From a checkpoint of a small image captioner.
Model: 28.4M parameters, encoder norm layernorm, encoder moe soft, encoder num experts 16, encoder widths [96, 192, 384].
Rows from block 12 of the image encoder of a small image captioner, named by matrix and row number. Rows with one number belong to one neuron. Each number is 200 + 40 x the weight over its row's rms, rounded and kept within 0 to 999. All counts start at 0. After the name is the row's rms in percent of the matrix's.
After each neuron's rows are labels from the 100 images, of 14976, where the neuron reaches its largest size: "colour at peak" is the nearest of a few named colours to the mean colour under the peak; "responds to" is what is common among them. Only what is clearly more common there than usual is listed. The data: drawn human figures in many poses. In brackets: how many of the 100.
# gate: MLP gate (encoder.blocks.12.mlp.gate.weight, 768x384), inputs 48-95
# fc1: MLP up (encoder.blocks.12.mlp.fc1.weight, 768x384), inputs 48-95
# fc2: MLP down (encoder.blocks.12.mlp.fc2.weight, 384x768, transposed), outputs 48-95

gate.335,096,248,154,194,211,246,134,222,219,130,200,196,264,250,194,162,242,232,239,249,226,126,173,156,147,171,207,196,183,186,234,171,223,175,185,184,235,219,183,158,208,173,168,223,274,225,276,184,181
fc1.335,113,215,166,208,237,226,181,261,186,164,191,128,170,166,227,209,209,215,213,241,144,140,219,195,200,138,176,225,184,182,276,203,160,205,172,127,178,217,132,223,181,135,187,190,240,168,232,263,212
fc2.335,121,244,161,201,278,194,218,260,163,197,173,155,262,228,219,147,273,206,260,224,181,145,182,124,217,139,199,149,180,229,210,227,211,206,217,185,124,288,229,159,195,162,165,206,216,129,259,261,227
colour at peak: grey (75)
responds to: lying (32)

gate.641,090,190,188,220,277,191,220,212,225,179,148,212,193,238,206,138,260,203,238,146,233,202,154,192,169,201,142,123,228,241,169,201,222,153,134,177,240,181,261,206,270,232,191,218,215,214,216,221,156
fc1.641,112,174,169,226,217,176,213,225,162,176,172,218,212,245,230,179,216,270,183,216,182,161,154,256,157,181,192,291,236,186,228,227,164,221,173,236,156,207,232,156,134,146,155,135,223,194,207,264,254
fc2.641,131,230,275,187,142,277,206,192,204,236,227,209,161,169,201,228,209,167,233,174,137,160,260,201,244,187,135,165,152,233,170,215,168,179,185,279,186,169,192,269,229,222,278,242,199,204,252,245,156
colour at peak: brown (65)
responds to: orange trousers (47); grey top (25)

gate.528,096,219,196,223,221,234,233,210,191,198,197,238,187,209,237,208,276,171,196,242,247,204,171,191,129,204,234,174,203,192,176,187,215,130,183,198,225,191,255,225,283,159,152,252,222,205,261,149,167
fc1.528,102,165,166,182,188,209,284,194,201,188,183,141,149,193,255,271,212,119,255,196,220,235,269,286,181,180,211,157,288,250,131,175,188,210,166,127,197,144,133,284,230,156,203,247,123,248,169,133,174
fc2.528,099,247,219,144,112,256,186,199,168,178,190,226,255,69,210,226,253,198,230,181,181,168,226,164,173,190,208,202,215,158,118,233,225,240,139,207,224,166,189,262,185,209,211,152,171,205,267,167,241
colour at peak: grey (66)
responds to: blue trousers (30); lying (29)

gate.145,099,225,162,170,177,278,215,169,255,178,211,206,248,168,253,234,233,217,165,186,244,197,261,270,195,165,213,149,250,168,231,259,215,152,182,166,196,132,254,291,220,180,200,191,157,176,257,127,197
fc1.145,119,200,244,219,213,192,151,258,230,213,172,199,175,274,148,126,182,233,229,151,148,200,148,138,173,228,216,229,141,208,241,168,275,214,160,233,208,169,196,181,219,183,172,212,237,256,201,273,183
fc2.145,135,171,188,151,173,241,188,229,237,264,187,168,173,225,316,221,255,187,153,268,179,185,190,228,143,183,174,165,200,232,205,226,197,186,217,134,147,152,148,178,252,223,159,199,129,194,228,261,184
colour at peak: grey (70)
responds to: splits (53); lying (43)

gate.435,084,173,136,160,133,254,217,149,231,211,176,256,255,193,199,278,235,177,207,217,274,220,232,291,217,193,242,188,280,144,182,250,211,222,211,207,154,159,192,210,193,176,199,164,185,149,299,105,201
fc1.435,103,194,278,226,272,163,208,163,239,285,220,167,177,228,154,216,188,243,135,226,125,179,205,132,262,282,190,243,132,187,223,190,235,181,248,222,271,185,192,170,195,156,239,232,243,198,169,214,217
fc2.435,110,151,168,227,191,215,272,187,228,260,229,152,196,233,289,242,174,181,176,271,192,223,231,168,181,140,157,143,254,204,131,203,189,189,259,118,176,195,224,159,229,186,157,225,154,110,158,189,192
colour at peak: grey (69)
responds to: splits (53); lying (44)

gate.18,083,235,120,182,255,263,213,187,190,243,275,246,210,243,220,204,166,140,185,234,266,179,211,187,188,171,222,167,207,181,179,224,230,145,177,162,213,255,177,232,221,264,219,252,223,198,245,152,261
fc1.18,128,245,193,190,199,217,203,164,303,255,202,198,162,217,156,208,172,131,236,217,213,204,154,196,177,230,139,270,254,192,218,242,153,222,231,262,240,222,168,163,228,190,246,201,134,159,192,165,234
fc2.18,146,247,217,165,196,187,237,235,235,164,318,191,262,244,247,206,151,217,180,202,164,197,216,158,295,169,166,122,168,227,205,205,144,243,235,294,185,187,200,219,209,198,210,165,195,139,188,252,168
colour at peak: grey (71)
responds to: green trousers (37); lying (27)

gate.361,102,167,140,175,290,206,243,212,171,154,205,186,210,209,193,145,238,152,272,194,236,124,167,180,142,189,181,163,213,245,227,204,194,120,185,247,235,215,244,202,243,160,189,205,262,246,263,122,191
fc1.361,119,184,199,149,240,188,235,249,218,233,214,153,231,191,172,201,191,173,204,252,267,204,204,155,169,160,161,144,250,264,132,220,207,194,237,207,190,210,148,230,207,179,189,241,146,172,230,165,219
fc2.361,135,181,275,160,170,238,184,216,225,174,72,97,225,162,193,175,165,239,208,261,179,232,183,247,151,171,167,291,221,159,170,183,163,133,197,202,255,214,165,203,200,205,233,212,173,179,211,202,204
colour at peak: grey (69)
responds to: black top (27); handstand (25)

gate.486,104,210,171,241,242,201,188,252,211,142,218,207,184,212,206,180,269,149,200,193,275,178,164,226,109,199,227,165,215,221,247,232,231,139,195,141,223,220,279,142,212,169,124,235,245,242,272,167,207
fc1.486,105,210,226,183,99,266,127,239,198,208,200,227,159,177,244,156,253,170,190,190,174,146,148,220,233,243,122,209,146,226,161,190,255,230,177,284,165,220,122,257,224,199,186,173,206,165,172,235,114
fc2.486,097,214,221,161,156,227,223,155,195,212,224,170,230,165,230,217,200,137,233,175,156,166,234,200,292,208,113,156,152,239,181,239,201,210,236,245,201,161,189,236,193,228,237,252,183,213,268,234,135
colour at peak: brown (55)
responds to: red trousers (60); black top (33)

gate.232,099,186,178,148,202,196,162,229,241,189,260,239,216,206,200,221,172,207,240,227,187,161,194,112,225,281,204,221,202,214,267,234,197,201,243,213,290,199,242,167,113,177,179,197,236,211,245,228,261
fc1.232,141,201,181,199,169,223,223,185,244,150,159,196,247,169,176,221,173,248,149,193,205,195,213,230,199,161,199,199,218,178,171,167,202,219,175,188,179,126,244,229,241,270,223,187,158,238,128,212,201
fc2.232,177,115,128,225,209,174,188,168,184,267,150,197,148,154,186,216,225,168,187,223,239,236,205,219,120,207,243,242,272,178,180,225,225,187,190,118,177,228,237,163,218,181,192,221,184,198,212,111,240
colour at peak: grey (67)
responds to: purple trousers (69); white top (39); grey top (30)

gate.337,095,225,170,222,220,194,147,236,184,154,212,197,217,172,212,196,239,164,192,237,157,208,191,231,119,151,220,217,223,197,165,168,237,101,161,179,269,167,266,182,186,162,162,185,204,200,288,172,153
fc1.337,119,208,190,274,209,129,193,208,144,166,129,243,112,183,150,170,165,189,165,156,171,229,157,200,215,206,237,168,237,214,307,210,219,194,171,205,180,153,210,209,133,191,188,166,201,186,139,216,237
fc2.337,154,223,185,234,224,144,231,150,190,233,310,264,265,194,191,179,179,148,159,127,191,186,206,148,316,192,160,136,134,257,204,166,225,176,218,225,168,209,263,217,191,203,187,229,236,258,202,237,179
colour at peak: grey (67)
responds to: lying (66)

gate.583,106,223,136,240,229,221,192,271,145,152,181,141,182,194,258,180,217,171,250,181,240,129,198,218,184,182,145,153,171,267,177,209,205,127,147,180,172,193,176,158,292,154,159,228,178,229,214,166,245
fc1.583,133,246,227,222,120,212,139,194,193,159,141,238,199,202,227,187,207,231,141,195,214,234,202,240,195,259,265,224,227,174,269,247,165,208,154,179,192,152,190,199,82,222,199,147,246,256,212,175,192
fc2.583,150,185,104,230,189,186,207,186,219,191,306,323,189,209,209,250,160,195,186,142,198,228,210,160,283,217,197,122,168,219,227,176,180,231,271,161,205,183,209,221,196,186,173,151,199,223,188,227,205
colour at peak: grey (72)
responds to: blue trousers (30)

gate.101,100,192,218,229,269,260,171,205,223,191,213,143,216,220,277,103,266,200,201,237,183,198,122,173,127,174,190,221,158,234,205,145,232,203,220,207,233,172,217,201,249,246,157,205,223,181,240,215,155
fc1.101,126,189,143,225,300,247,233,230,213,269,267,169,179,187,181,150,247,192,226,212,231,227,149,203,218,166,125,144,123,283,189,212,185,162,253,220,197,223,211,233,228,253,165,203,229,188,295,187,233
fc2.101,152,198,200,176,239,179,196,234,199,174,140,95,195,241,221,224,246,242,207,233,244,164,225,228,134,123,172,204,261,179,171,230,206,210,183,213,171,247,218,165,239,179,199,184,201,198,222,181,186
colour at peak: grey (70)
responds to: grey top (39); white top (25)

gate.224,103,225,208,178,233,231,162,210,197,131,183,208,194,235,289,145,285,164,223,223,224,132,150,205,105,165,183,197,240,204,217,209,247,97,149,152,194,233,235,187,245,222,174,196,282,181,278,144,192
fc1.224,096,183,112,189,222,260,214,219,213,173,261,200,218,123,286,206,149,169,261,227,147,141,217,171,209,91,231,139,265,193,219,152,192,171,184,201,214,230,142,148,258,141,208,188,220,137,272,137,221
fc2.224,089,251,199,163,187,193,232,231,191,149,195,188,239,178,212,273,246,236,191,207,237,197,261,219,184,168,199,197,309,152,162,251,203,268,128,231,173,249,197,249,193,160,249,171,209,167,191,171,179
colour at peak: grey (75)
responds to: lying (60); blue trousers (29)

gate.533,106,269,209,210,156,275,118,272,157,125,212,138,256,205,230,166,197,236,267,233,174,190,172,212,129,159,147,228,212,194,219,154,177,180,196,225,207,269,146,201,200,189,193,180,242,173,220,245,188
fc1.533,137,118,201,244,268,158,226,173,236,183,139,202,149,212,161,158,199,180,166,202,216,245,173,192,199,271,250,135,220,167,196,235,225,224,205,221,166,180,230,195,184,217,183,240,185,181,246,143,158
fc2.533,163,194,191,197,129,255,214,165,228,142,239,239,171,118,208,230,215,246,253,217,155,217,250,255,160,233,209,214,234,179,167,175,223,199,170,174,256,200,105,261,263,197,251,188,228,250,126,137,231
colour at peak: grey (69)
responds to: orange trousers (39); yellow trousers (26)

gate.316,108,159,137,252,289,165,221,164,154,171,230,111,178,176,211,189,194,158,234,198,172,213,173,207,140,124,93,166,185,220,195,127,203,158,224,192,189,233,204,159,323,170,194,271,214,229,180,130,201
fc1.316,145,188,329,135,194,174,157,175,236,218,193,202,219,182,140,176,143,195,172,201,135,270,213,195,223,267,212,248,142,191,207,228,230,191,201,310,231,193,212,195,178,259,187,212,176,214,159,235,180
fc2.316,178,152,104,233,217,178,200,165,209,215,251,257,142,238,229,241,120,183,200,205,261,222,210,183,229,222,268,211,204,205,225,212,177,321,239,131,234,198,198,177,196,190,203,192,128,112,137,204,212
colour at peak: grey (66)
responds to: bowing (48)

gate.461,100,225,189,234,288,229,170,224,264,136,236,241,216,218,217,155,181,182,232,198,227,170,160,238,165,167,172,201,177,239,219,163,170,137,177,219,219,235,289,163,211,256,178,230,249,181,303,227,137
fc1.461,134,204,221,206,247,249,195,178,275,251,266,219,158,218,227,236,141,159,186,280,162,183,194,126,184,201,167,198,152,221,143,228,171,188,207,237,247,168,186,184,180,236,227,227,168,152,288,238,198
fc2.461,163,112,204,177,175,220,165,229,200,139,77,104,166,218,220,229,245,251,242,231,182,158,234,224,131,183,214,278,210,161,198,237,191,209,215,191,258,197,140,176,224,190,156,206,130,203,170,205,194
colour at peak: grey (66)
responds to: grey top (40); teal trousers (33)

gate.238,095,265,163,251,247,258,192,265,208,147,190,158,245,185,205,195,233,199,218,176,181,191,177,204,168,145,210,200,171,165,243,179,233,110,199,208,225,246,267,187,243,207,138,230,262,195,228,166,206
fc1.238,105,288,120,170,220,187,197,212,140,232,249,271,239,178,235,223,238,278,245,239,129,121,208,126,179,219,230,224,205,172,238,229,226,180,220,253,200,222,204,231,172,138,169,230,233,210,211,274,200
fc2.238,110,190,152,184,269,161,195,265,194,205,148,96,243,249,235,166,193,223,233,220,254,162,173,176,226,117,200,189,238,221,208,221,151,224,225,182,186,250,256,143,207,176,160,235,176,96,237,159,220
colour at peak: grey (67)
responds to: purple trousers (32); blue trousers (27)